python train.py --encoder_arch="shufflenet_v2" --model="image captioner" --dataset="views of escape-time and Newton fractals" --train_examples=145000 --image_size=64 --crop_scale_min=0.8 --horizontal_flip=true --translate=0.12 --cutout=0.4 --tokenizer="word" --vocab_size=29 --encoder_norm="batchnorm" --encoder_activation="relu" --encoder_depths=[4, 7, 7] --encoder_kernel_size=3 --encoder_stem="deep" --encoder_widths=[96, 160, 288] --fusion="cross_attention" --decoder_width=320 --decoder_layers=12 --decoder_norm="rmsnorm" --decoder_norm_position="pre" --decoder_activation="gelu" --decoder_mlp_ratio=4 --decoder_head_dim=32 --decoder_fused_qkv=true --decoder_bias="qkv" --decoder_qk_norm=true --decoder_parallel_block=false --decoder_dropout=0.05 --decoder_inner_norm=false --decoder_positions="learned" --decoder_cross_attention_every=2 --decoder_tie_embeddings=true --init="xavier_uniform" --residual_init="none" --optimizer="soap" --beta2=0.95 --lr=0.0025 --beta1=0.9 --shampoo_beta=0.95 --eps=1e-08 --precondition_frequency=50 --max_precond_dim=1536 --one_sided=false --adamw_lr_other_params=0.0016 --grad_clip=3.0 --steps=6300 --batch_size=64 --epochs=2.8 --lr_schedule="wsd" --decay_fraction=0.2 --final_lr_fraction=0 --warmup_steps=180 --weight_decay=0.06 --adamw_weight_decay_other_params=0.05
Rows from block 13 of the image encoder of a small image captioner, named by matrix and row number. Rows with one number belong to one channel. Each number is 500 + 25 x the weight over its row's rms, rounded and kept within 0 to 999. All counts start at 0. Numbers have three digits each.
After each channel's rows are labels from the 100 images, of 14976, where the channel reaches its highest value: "responds to" is what is common among them; "patch colour" is the nearest of a few named colours to the mean colour under the peak. Only what is clearly more common there than usual is listed. The data: views of escape-time and Newton fractals.
# p10: first pointwise conv (encoder.blocks.13.p1.0.weight, 144x144x1x1), inputs 0-143
# p20: second pointwise conv (encoder.blocks.13.p2.0.weight, 144x144x1x1, transposed), outputs 0-143

p10.12:447540498500474489517499502539488488487544495483465501464499448586472483471551469510494561488550519504511521504475492541544460488513524510519485452536501497506481507491527497506484519503477527518531502441543512461498467503505524507473514476501504482511471462489465529503499510508489489516503511465481545512486498491508505511519473516501499480488515518449469500495507511529511495515474539500548541496488496520542521509515525517509535
p20.12:524491508508503504486451545507495463471459555521499489533446466513453500490504503432502503490479471491484481526524452538514528455487443514506522491479523496514510516520471483532492497517508483519470503533472501540533482528485519515488512492479529486483465532484518491506542496516521527477507492460515476474493540472532512489546490476455491501502489487502492488520496496536500503515507453502460470490523469516555485498478522477554490
responds to: vivid; cubic Julia set
patch colour: brown

p10.19:505515474507498499516494536497516508514466488514514475521452425504466482513494484494476505489458456461505478477506504463486512501525490490525468481500441500490484503541463482480506494518476492477484514509515524544469468528486522483477486492494483517518474498460504545451556479496509485500499496499474485509519505491481505510472496479518492492472496503546444502466485508474559472500541463524507539505531550513488485541538462459525458
p20.19:486466467486525449478514467467476481528487497510528501477521460506481525463489456450480448501479521487508515462486483477485523477511496509531541489515518519511519451513519503477488503441513483520509467459447469531534526440498503469521487493522516529511526540495550522507518538474516540478521539514505498511527500520504498491510556494496493489489520526499523485500525517476446502509507536509461473478503504472524499522480521527487523
responds to: Julia set; cubic Julia set
patch colour: grey

p10.80:525463527487486537497494484471503480521532500505496557484497494522485459543465480531521485475539501534474460478544482528494470540499496541510482520540475458494515482521514475509473490476520449527505475478556515523498491491511473553467501542516495474538510488463485527481492500508533501468461498547516529509484488500488501488518479527491529487506497529503458491496561500507542500486502487490543495482456512520470530485497482520550497
p20.80:499481506521501492494446499511488490526517494550523490496511501519491457479478527499515494463500489490523502489541519490502553519480503501508480471513476492498504490493511498501513481529503461489516517484493488517547515461489503483509524465558462497533480541454553481541519507486540503431508503504518565509481521509506519479436491446503546529486489480513516496531508513529538502500484515522490520514493512419475529497492520546498471
responds to: Julia set
patch colour: brown

p10.63:523433444485503534526540516488526482500457514503519468493508472443495505531510503479489483484489489502528485502462474491438475451447554485477510487469496498469548513476492513517491516492483490493506480518480505495474456479527502473537538488481525510475544482503497536493481500517484522453530519542513532482503454505533518501496521552475506530493500500538506487512527525495525492502506526491496488526478473548530470532505491484528504
p20.63:518507509481525490517499481489520481483472431459491472495516522514492492537481490505485475522516474478510480498514496458522456489476505513487513553519484490498528491486521492490471522524461502493459497484497494516510530467489501469520555517460501487498486514480533501512490552471492462528474532524555495552454527518443503471491480469538470512521497512505516526510503527491508526458484484471488477510462455536523468495438487500524455
responds to: tricorn
patch colour: grey

p10.79:475522482466552482504519505485503539501521522489504512520509508503507486520505462469478501477550483471469470478473490489516505486510464523470525561496484509509455477505475508603540499500499528493483496467503507482506480502530504454511509466486483490546523496527521540501499512531496507490524509526495509555479503492462460500529511486497514470487479535511510493449489475529458511485488509483545498510480513457444502468515510479455473
p20.79:512488519505462508481501503497492498525489511492508527512558476537504515442531501512476502485488561532479499520463524467486496505531500504486501480537459477481525521488540484543512525500458526531498517501493510495530501469509507474537544501497545515530446511478557480522480548475495481459514504536524473540482469501495503450525494510484515522576468524524489488513545502502487498524483477511470507509483512513500460494482485505473459
responds to: Mandelbrot set
patch colour: grey

p10.120:452495489471495481557490496493556517459498515460479503492474478507521549457491519526478533451482541480524490499485511508479502518489501513485533540477492508519508524491507501510485531480559461460512484516514508497506500521512520506521488476482524464518487472509504422540494475465515476525512501468463495509488493482511502474485521537490461488581521526499493485490493485499512500498499515520534478445467511464480477493486478498457541
p20.120:499496459474553428493514522504492502517496461481514470470511515516507502485488515507518529514504515489493474512543492516497502500523542527464500480467491522504467515506521480490509519509480481497487469493500515530544515500496473518501507500472486520534486433489502538524463488500535449495446486542462531495486483518490552434486520433476544495546513473516535509488521507508512495489459502509457493494483506484508521486552520514469521
responds to: vivid; Newton basins of five roots
patch colour: grey

p10.43:517515586468490518485471524452485543468507510539474533509469491456506534500468523502521486496499488484468480499496552515480525502493496481526479493501531485497497527470477432501509487508487524515506510517498484496544477477488527547494490454494487533488486470507509487471507492520508480521492457488464464536525445536524498517552531505451514497499513527481506491490477522446471517502527511554479519531514521470510507484496506494474514
p20.43:498495495500467483477468471512500492479540487536491457509508536437474451468478507482501502537530465502497520496486497497481486500542518536563467452506535516486502523510493503515521521502471503456502500475541516460486455489555481508509501471489522525486513516532510512521499475502518529496483486460491470523525474486480474502499512477486506494470537511499516517509455495516572527469507439463476485485534480464472470530520482516499507
responds to: Newton basins of three roots; grey
patch colour: grey

p10.107:500505455511484494501521500499475500496514471507522523490470521482503487486519506509525467455490486468502500568495503507583481508505502472508506535477456500485485483488536513490515586523479495454541503514524498446482508525493487451488483479485523516486511496489475473488504521489539483516525473478495513465496530445491506484440491505464523505510515569504503513479490539484502472510474503510535508511502540481452487534498535484528494
p20.107:496502500394493466327485491508509482498500492511512500517469496491502491521483500541495476480507528480505501485483554518539497506491504507489490471519480519526501488525495504505522519501525504532528482521492494492543502508503474516483483474489497502503480524482492514487518501524511512499518524507515513503446475470485482505456513490493498494472510488476494478488503515521520486532500486477494477508509510486523536507518488485483544
responds to: vivid
patch colour: brown

p10.48:464511532474540522505513496474450482510503525472479483500483484460523485476503444490491500485476494500481481504488477507565457507544516545502470464471493472463474482517504499468462508529483510521480485539520488528496452521525525502483497512517523509501487452512523563558511535488504529486523495514471506508513471479511509443538431525532466505495494506512518486518490519502506479494488493469475491522492488459523521468505487466483537
p20.48:512521502506544482479503476480464514488533432520486478534488513496507523506526484540483503514467459497463506532509473508508470514515502515541503470478515508522489507504524472475544498467429495544504505458504544502501526506512541501500518476488498497498480483515525523430513518496475479526565465513503504469493520525517463480487530544447457491513507459490503520478543532524494467452501470522511509510498534508471510489497506498484481
responds to: tricorn
patch colour: brown

p10.25:460505516526523517514495460520470507492459524499460486470502487530504487480499464514483481514485500491482463555490475516539518500456430501471459500511461465476476490504474484494488519480460470491473485467515538503508527535483506484475502534498474495512500530482498486514531522503521492477551542506495496506505463477512535521493472498486490487505526504476519470514499521541562497528506492442471551499509476490485495482574515503449498
p20.25:504492499553451488521501528510501496522500471476501519486459518537512493438506470530489502481521506525516534525516453482496494466511494517503522510517479480500484520501493517524502481483469493541508439475518507494502462482495498501510496475480515475525418497488488522512502473492519490490519494494424486481510526461470523495510551530514472509467452516512493493542525525500525526466478533482486449471490484436506507455506512467476497
responds to: vivid; warm
patch colour: brown